{"model": "audio captioner", "dataset": "simulated sounds of rotating machines with and without faults", "train_examples": 39062, "gain_aug_db": 6, "n_mels": 64, "hop_length": 320, "input": "log_mel", "spec_augment": false, "win_length": 400, "tokenizer": "word", "vocab_size": 51, "encoder_arch": "densenet", "encoder_norm": "groupnorm", "encoder_activation": "silu", "encoder_weight_standardization": false, "encoder_depths": [8, 8, 8], "encoder_kernel_size": 3, "encoder_stem": "single", "encoder_growth_rate": 24, "fusion": "cross_attention", "decoder_width": 256, "decoder_layers": 8, "decoder_norm": "rmsnorm", "decoder_norm_position": "pre", "decoder_activation": "gelu_tanh", "decoder_mlp_ratio": 2, "decoder_head_dim": 32, "decoder_fused_qkv": true, "decoder_bias": "all", "decoder_qk_norm": false, "decoder_parallel_block": false, "decoder_inner_norm": false, "decoder_drop_path": 0.1, "decoder_positions": "rope", "decoder_cross_attention_every": 1, "decoder_tie_embeddings": false, "init": "torch_default", "residual_init": "none", "optimizer": "cautious_adamw", "lr": 0.0016, "beta1": 0.9, "beta2": 0.95, "eps": 1e-10, "grad_clip": 0.5, "cautious_weight_decay": true, "ema_decay": 0.99, "steps": 4100, "batch_size": 128, "epochs": 13.4, "lr_schedule": "wsd", "decay_fraction": 0.4, "final_lr_fraction": 0.05, "warmup_steps": 200, "weight_decay": 0.1}
Rows from block 4 of the text decoder of a small audio captioner, named by matrix and row number. Rows with one number belong to one neuron. Each number is 500 + 50 x the weight over its row's rms, rounded and kept within 0 to 999. All counts start at 0. Numbers have three digits each.
After each neuron's rows are labels from the 100 texts, of 14976, where the neuron reaches its highest value: "fires on" is the input token at the peak. Only what is clearly more common there than usual is listed. The data: simulated sounds of rotating machines with and without faults. In brackets: how many of the 100, against the usual share in percent.
# fc1: MLP up (decoder.blocks.4.mlp.fc1.weight, 512x256), inputs 0-255
# fc2: MLP down (decoder.blocks.4.mlp.fc2.weight, 256x512, transposed), outputs 0-255

fc1.397:580478518440648467505486558517571513519559536449596561464473448540548583554503412480501503446476514530476454458501510542485539474501515514447576497581511502530599505482503495508487439421493449500479470465499552530572491527514518548604560529468522462578587505510483450463508597491481512423468517486435610472485541406365419506476478488537511382501569471517507505538572594490563511484485502493406565424517546467469571536482502567528574520474386560482483500441407501459528432451514488563571443523438555482463575506537514545527468570504514518372520514485538539541533541551509530482548518501424586477571518548526337464496444615541453560455500557442576538525560517469462534522493491551505487466495406513490557511499479488522436434505564514653475466549475514552465518490352510
fc2.397:531416424466508500558497547500467489498489561448419530428509413475491508482476442511515497517398470510505574459488523462405494557520509460477508509507476530484584569508526503466466513568476430517597433417459713516499447479536523498497480545578487453492454461528514522397489544492397517458439462422508474516470497446480527503464442429511491519465442538594530521458502549497463530539609526495507471438549487470523502577392595511441450499381478462373499519556506527459558433482461498429505451496508470519487518505593465500454481513627462468515451494423537466500464467551443515547487608527402489522537562513430516527472404469478533512488557586495525488474514584582449692501471501455544499499413495476472428423428498450460495502571496579510495547533563529470421522588482602
fires on: "," (82 vs 16.1); "<end>" (18 vs 7)

fc1.125:515460491575524534432533540463502541423518465460540526529501459484538563434468564495495555481552480480454595562490537423556549510542488474588462501583457464531547534527523478457464548506412452440467506452445511555518481437526558508483485527479536483545511463383498522440543551546468457481489567474483386510405529462529625490454442467403532558445466582566460568539529423494463489563565529624556537471495502597495503464550472455457529603594544542450487554492510455404528522500482554443452568546439446456545521456544517625430540544519589610486545504503528497492564544507528487433547513573467453546499588491501541561529491464494586523455556415487436467480637499565457457448477407493539559444502493634552531544428452468535418498406527590486458533558427456482486532507534556
fc2.125:485506633521446535554507481463492615595470432478571485520496547485516615616441517470481463474469537514489492544612452553487567492637513505447531440411502497463456571584514521542542430450592494554454582523535540427455512473581545469570517481426464521547378487468481491554540557485524499415427533573457531498574446487531471528573479476487396463530457365491463433534482548445551518456489368519507460556414499405468535524506450540569544447538521563581505536435424529518484406524414509488573457515503593465500488561424442537566536524542540438455508492541596483469498402516408520472544475521512525480510469550517502535562446530596437527452412535465552534508478457530494534582562486510436437523465447461568524588474512492520481500467508508582479487465504530499548458498489497
fires on: "squeal" (34 vs 1); "imbalance" (21 vs 1); "rattle" (18 vs 1); "with" (14 vs 2.1)

fc1.499:426529591435618443474405490491510500494532467474473493485571550513484537533561548485481457513490554462528388490526434560490529581554477529529532500495510576587462493401416480454602493519446439471560533591505519540511446565495533578452471528497554528503522502509502551538456551491534396449526488503488580586465478474475516538524508528518524528547499501505374412451430533509623623445509471529496472520518418504438520538540505501523574466489476559479498470496490633486416403504540436623501469457468457525571494497531474483530570572473504549411486483582497565579539502452553583498594457471427535453547483490460420465550466523475495434595463521620493535506423546501589544423502507461466485550511500462569584531556470606518460430473471579586526472524535414564548472504434564
fc2.499:429445491502518498514396433522437513542514519505317548508599531486372440478595476479497472512491540451557503470509409500395494538529503452522554506467487503504563552492440505470525555702473482543527473530518598486454450589578487484472500541496459483433515508489465588485476535527472471434458434465474446530482409485505493456469497536503540517503503534517481479455482475516521537495585440505526436492499461517469504590479506488467510464518538468403456469512501526451484399517516507511506424525496470498485458517649388403488554479620495501590451447496439487497536474511517517517495477406505503499484570508453521483486451380485520511490449522518503568484498660553506627372509465431487414548477496457494502497448469511483503510480316541544519466479485503551511503567513628
fires on: "," (100 vs 16.1)

fc1.178:473464488546473494491516520495503490430497555535564496523445572446511550459428505499507482506596449467431554606489482438536498427454451534538512486527473527538510477391529465442456520515482471334501540523456489538547481486501472502512515548475490521482498518541444490554545455468444451493583514462562494459423541458456548486524500627533566548449571510531453504505466460477518564564592497641483482431518536597474469484649537432460463564624549490517505586556470484432459473542470445509404604415431433431514552478529486567495468481533602497440468509448549477583543529448621525469580454541452601550574511513493539500509553485496600507514514417599444505524575498518472506526491449480523510549565507557513547602488448568502433499361544524485543618538478473418475499505520460
fc2.178:500438448510461547547477471511402530495445476452471524420509432476450514500539550584428528415453559521453549537657438531419573437626503541507476578506451484489565622520453497485519550539494449510530556473535430435469492511472482462453493513449493493516430372468508461436552513514521454431507446399435499495525466533469555490457507437545477451555456578489538546545528463382497479505510443589561391386384497501428483470600534551451513590551555499435547503433526455522454537448469517462525476507486486517477445369514454492528532498461529482500541456503617430460558442425470421485582475519530559583518489472421573579569515415454537444529552494493473557529493514564507506593505469443451531469492469405573478476468501440457452554457466565538472525514474586532472466504489549
fires on: "squeal" (54 vs 1); "imbalance" (18 vs 1); "rattle" (15 vs 1); "knock" (13 vs 1)

fc1.381:553426490480541493506527531451524522449516465467567461486509496463512561453478580533509435483618486505449525547537527460508495411452524474554513513529458506554508523469485514406474543504453457319538564499491518582561516463513547550486515520473508524476439506535472445463522446493471432463560506446503460419416513500415545425516486579476511533507558477572498501574489429428502473583566542591523467389524497604537438483585535489444468604558567538453555487536508440522476544585462433486450573409495413495513544444514457586427443517545514470504511472488556525518561506426526462433557453542483592543557553572471457592497533502485555528561635431610459510521517494531518512464489507489520492433527563618520524522494404603468462513415518545495559644621536469512417496506445476
fc2.381:468445536524477523578464474473508561559507446497512498445514523447506509487480539487560542425447577509445659452644490504398519460587492487443561549422540476501427629575500426442581534558542533521496494510489400418470539532469520427468513566489445450514431469513473421458471532515543519402457458478435501482553447497528506481482439456509508475499460449521540640566536504412511511435532459514484384456431475442507474519501498544519452511520528449537540423399432508576471518532456544479545456482501514529524465460449419514476583397509510452584495489470600429448506449492438465521507506554574445487437478485542501562521540409448471517465571573488538640512524525556496635503603525424483434500504449450485440498499562470468559468495480517595467499489475581493427416510443513
fires on: "squeal" (52 vs 1); "knock" (22 vs 1); "rattle" (16 vs 1)

fc1.40:481599497541463538516477490536517442464487492512469488442522502561515542348506550500454476480483517500499469548511565426546534581504505487564415539541456483496520537472458496500487569462480550517520489413536507510506536592410446592466570399476525511432493502548466402454468371530573543492516480519491529512538615542413575436537511480543554645575437533500482491543475484475521498565494552508442316529478496484535521467554619514464581656462507472516530486585582457439453491462600461462504502503549432512481472478375617524549466538449525488504589472515530571492573532528528517460475536518526446460456467510417519469467502436509538459616515522510460429539516488522538511527498569600584538459488456465486480379500557483483543520454587518474466509426461458526554484553571491
fc2.40:417496392527573423481496428472426439585477590504486560553533533489427407494646533444536535595509521402483466444499486469468486540514469474489526483436496491533448477541452435541501569611460517540560493580468577462427474609586472521428547585553486497442582570508515575528464493512540461500479508476475406599434477507581500457401508543532582506527508558492555477446494508536482561427543514566562463576498494469430435518419461486543497384530495440385428495531445531499506493454594455488449518497553468485542500525566406426436573449454450520602487519466465507509525516540605499507461550408469421512483459507460558487470547397499498517477439543490553463445366578405556505463517439490478518515434485459512446478478547490519564455527438457496495470455523509500529498540515532
fires on: "," (87 vs 16.1)

fc1.388:542496484529530590467514556551552487444476545483501579512563456474545585399501659506471511489496595465528496546534454433458473537542499530590505499571455481581570508490419536513453572542452471391487539484449555474506516521493523503373429496468512465447499480591483508431544494475486443418497561490515529493463532432459548424492502539404615585446488529521374459467457507457465523511580505480529481526533490510436510479602551456420548620558477500421582482515532546464493413578503511503425630520424452491526501499543516497507571545451602564489492446481534482504568491500509521521504473496479559511559588484515545512553428480483536429521578429553449438535551513597502530459527425470526448579496458549559552456508434504532438510412544559459499455572434357541513479585504505
fc2.388:516455527451439547591573473520596572516416561571607520471449542432542622475443531551526495426470501439503495545561528499515552427606498501534574535516551434465522563516535448533429555520572438498423558512448598374571540545538507411513568529408434450580449480588463476519543552505431585491429572507517512421489550412513429411445471502550507508412519483546529563543514537488524474564531482485523444429508498465497444478503446514507490524565490493531444513549439483520437458515435518429588547483414470470463480459443528535516442515575584429460547521459572483550530450615472398495475520556494544560512498505611559530545468526551506544539510462500484506477609449572424548587553443556536454496488430529537466505474451471491539463440520470521546516546478557433443422542513514
fires on: "squeal" (52 vs 1); "knock" (24 vs 1); "rattle" (13 vs 1); "imbalance" (11 vs 1)

fc1.67:483483477496506528425526522462512468385480550506539504524471539451495540442508595484414549518534506437554545514468519464539538514459499589604490512523493536505530482455503445451477515516489476329542491545503469507530520461525494544451588527491498507469547471539460509524483446513466434420467549477525497446413502505472497453500506652561676495424487548533494450535489467553519552600567501608520487396481456615483427468594555449450463606569590487492560489577533510459488501542522541482522629446504462430557480471546542493454493498471551575497528482543505436511575483453573508478609490500494579521466541487574536508504547514473604507514508430576473455546437540542461458460535488486484531495545492579564562499472375467563500505350554554429509544569393404447525488489527517
fc2.67:484461443487441531570540490514440576509472450446523448465476390466530611532446517554459509456517482456393512575618452501515581453611511512528481501534478513453565600504483513518488481505512428458498545428453555448536445476527509461518492462410474544547423408473478454494583566466434471459500487419539529453481482565474571461461478420548506493480416526542451561550553490415495456497520429568537385391428492493541444470567559554412550580575486488503517545477446419477450506480364467467504545492480522502485469450477465513457471552511529412453498464476656501459533481435475464456618518511501524607552472513482549578573503459505510495588540489489441547579560480535419468618473501489471587481465450436597504516415490494513469518409540535485544537533506517418473521507566545
fires on: "squeal" (66 vs 1); "and" (15 vs 3); "knock" (11 vs 1); "rattle" (8 vs 1)

fc1.417:529537477573520551613513502504556509509451591433531450507529536432501623413407515481484416371513557484433497547570527483452510494515436525479501546516477434515524522524478475498470527540547505455507529390478483460564520543458591539466550527452434489522452391508463490492580437525478481504557485450456499451494487508357555452522493477515478560455470513521458519601530483448604542576531510520462450433451469457515471403544502509541459618488487501489502546522442446463521474556474488495513565474414413444483513464486444524489499554473581502487523505535693484596485488548527445429529429490363546487573484508506459544509479521495561492540569546504491545469492500485401519624524455578488570466467507451543533538410611467479446392373514493559550564527530529526444467462434477
fc2.417:509580504568475484476519494536593493479474573505525649470454532469485605451412495554537483457434496479457548586523452442477526550584448513524462501571461507530544588508495549524399522513531548461387502413517496489562517525402475466497493542471512500510436442554466547516542431502489551533440491468498487488468627388450564479500536483476551572415530460579479556512473517465471511561597428518544494448437612490503430476517480494525375600544523542479520564514502476445442411490465568403505559544438428457564507405469515510582550537514504423457584430472567465454513531520481485414467458520430573472544504464641479544552485501459455543478495536482534439540542448507442537575490450492493462494490375454492558491511392497522523390468474535568463518528440541426451541455495542
fires on: "squeal" (51 vs 1); "imbalance" (29 vs 1); "knock" (18 vs 1)

fc1.356:437534494553457510558559542473502605441514527503512442644444566571473524575498439458486503459519565505488476488395578599513472446443449561436525464480552507454470428415522404491579361358487506526532527509451429448533517527470443502526457534506481506528518529554553539537515513549535515497547406535471485442483509605572503506489607597523502543471459455452523418552406509483534524487424475523463560485494511605490443403485432471457503496507504590622565427480527479533495495544469458599464535507457554559456460432472504492523390460470497537460542537500535461570475494508525522581554438545513472446471519516568442475549572507590494496501444556508473505558481394390472396525528520618463491484524458485550515483590480525499519474510538474457472596458441533404520466422489474
fc2.356:510421417469553516435510458545443479437504480503458478440479469505543511486463559676487478535567406535474546522482475489549447471490513477545480600449504526459557545498484491377479529531423436392642468545470641458570492444576555502465449494448428440532507591459423467440449507439403402501560444395530492464468473509532513511529438517535443527466522521528526453449482454562500532582603478492516499463540533554510511491505545475408427527509530478429569504440597437408526491537504528421426535468557550554416401478521480589439525415560515519543462480407389513496532410499540446546502562517545499560464513512449492507453559501485552542522506469485439539556605525584530487504444505461568495500505542571494483542406506538498489521528471485449566477522481502490532516600568525
fires on: "," (65 vs 16.1); "mains" (14 vs 0.5); "a" (8 vs 2.5)

fc1.126:474466516493508457555535553588507552437654536357492476498526410493533555524547480436424478520465500533541444534515567549578522515565488582511599438471479508506564515491489513547510533528530458520517515441497443575569484477511476459460473386598523619469444519412569508619523584473548461486454561547565557530492417537453541530458425462488497588430555463536448512547567519396587458517507510417469506550499464439563547471516484503411487488454464459451453441448481437511469453483451531522520529494517540519458438577460439505522550521396509485526536463531635505526527438449379433564514560492450491464556496537495495560615420579517516467462460570488500573470454424456464483554511492632552578450537516455520507511530543468494543439509538524555520483481526498487535491509549629
fc2.126:476483453495485549445494521454498434444450489536531491525514476503561447498483613550547521542488467521508565420454516428538468468448484512527445520492513527514407439505480439416464526476452469402550560569502573424505569474469475583439535570504579411500561548566463473496422410524488537449633610440564431480410564512579497500497485586485536479502524627537573491523433495599428506552474546583531549497538463551457483563452566455439568484552575460427475493537542547486488524559590456450488501492540508428459561469543593510444391528534476535480415525525411488547496483561583490477499485499579537563446555455525526491462567488488473448544534379414492432482526565572461526447484491461476572580497548597519492492467462488492406550513452447403552498468479435517527539536495387
fires on: "," (34 vs 16.1); "imbalance" (17 vs 1); "knock" (11 vs 1); "and" (11 vs 3)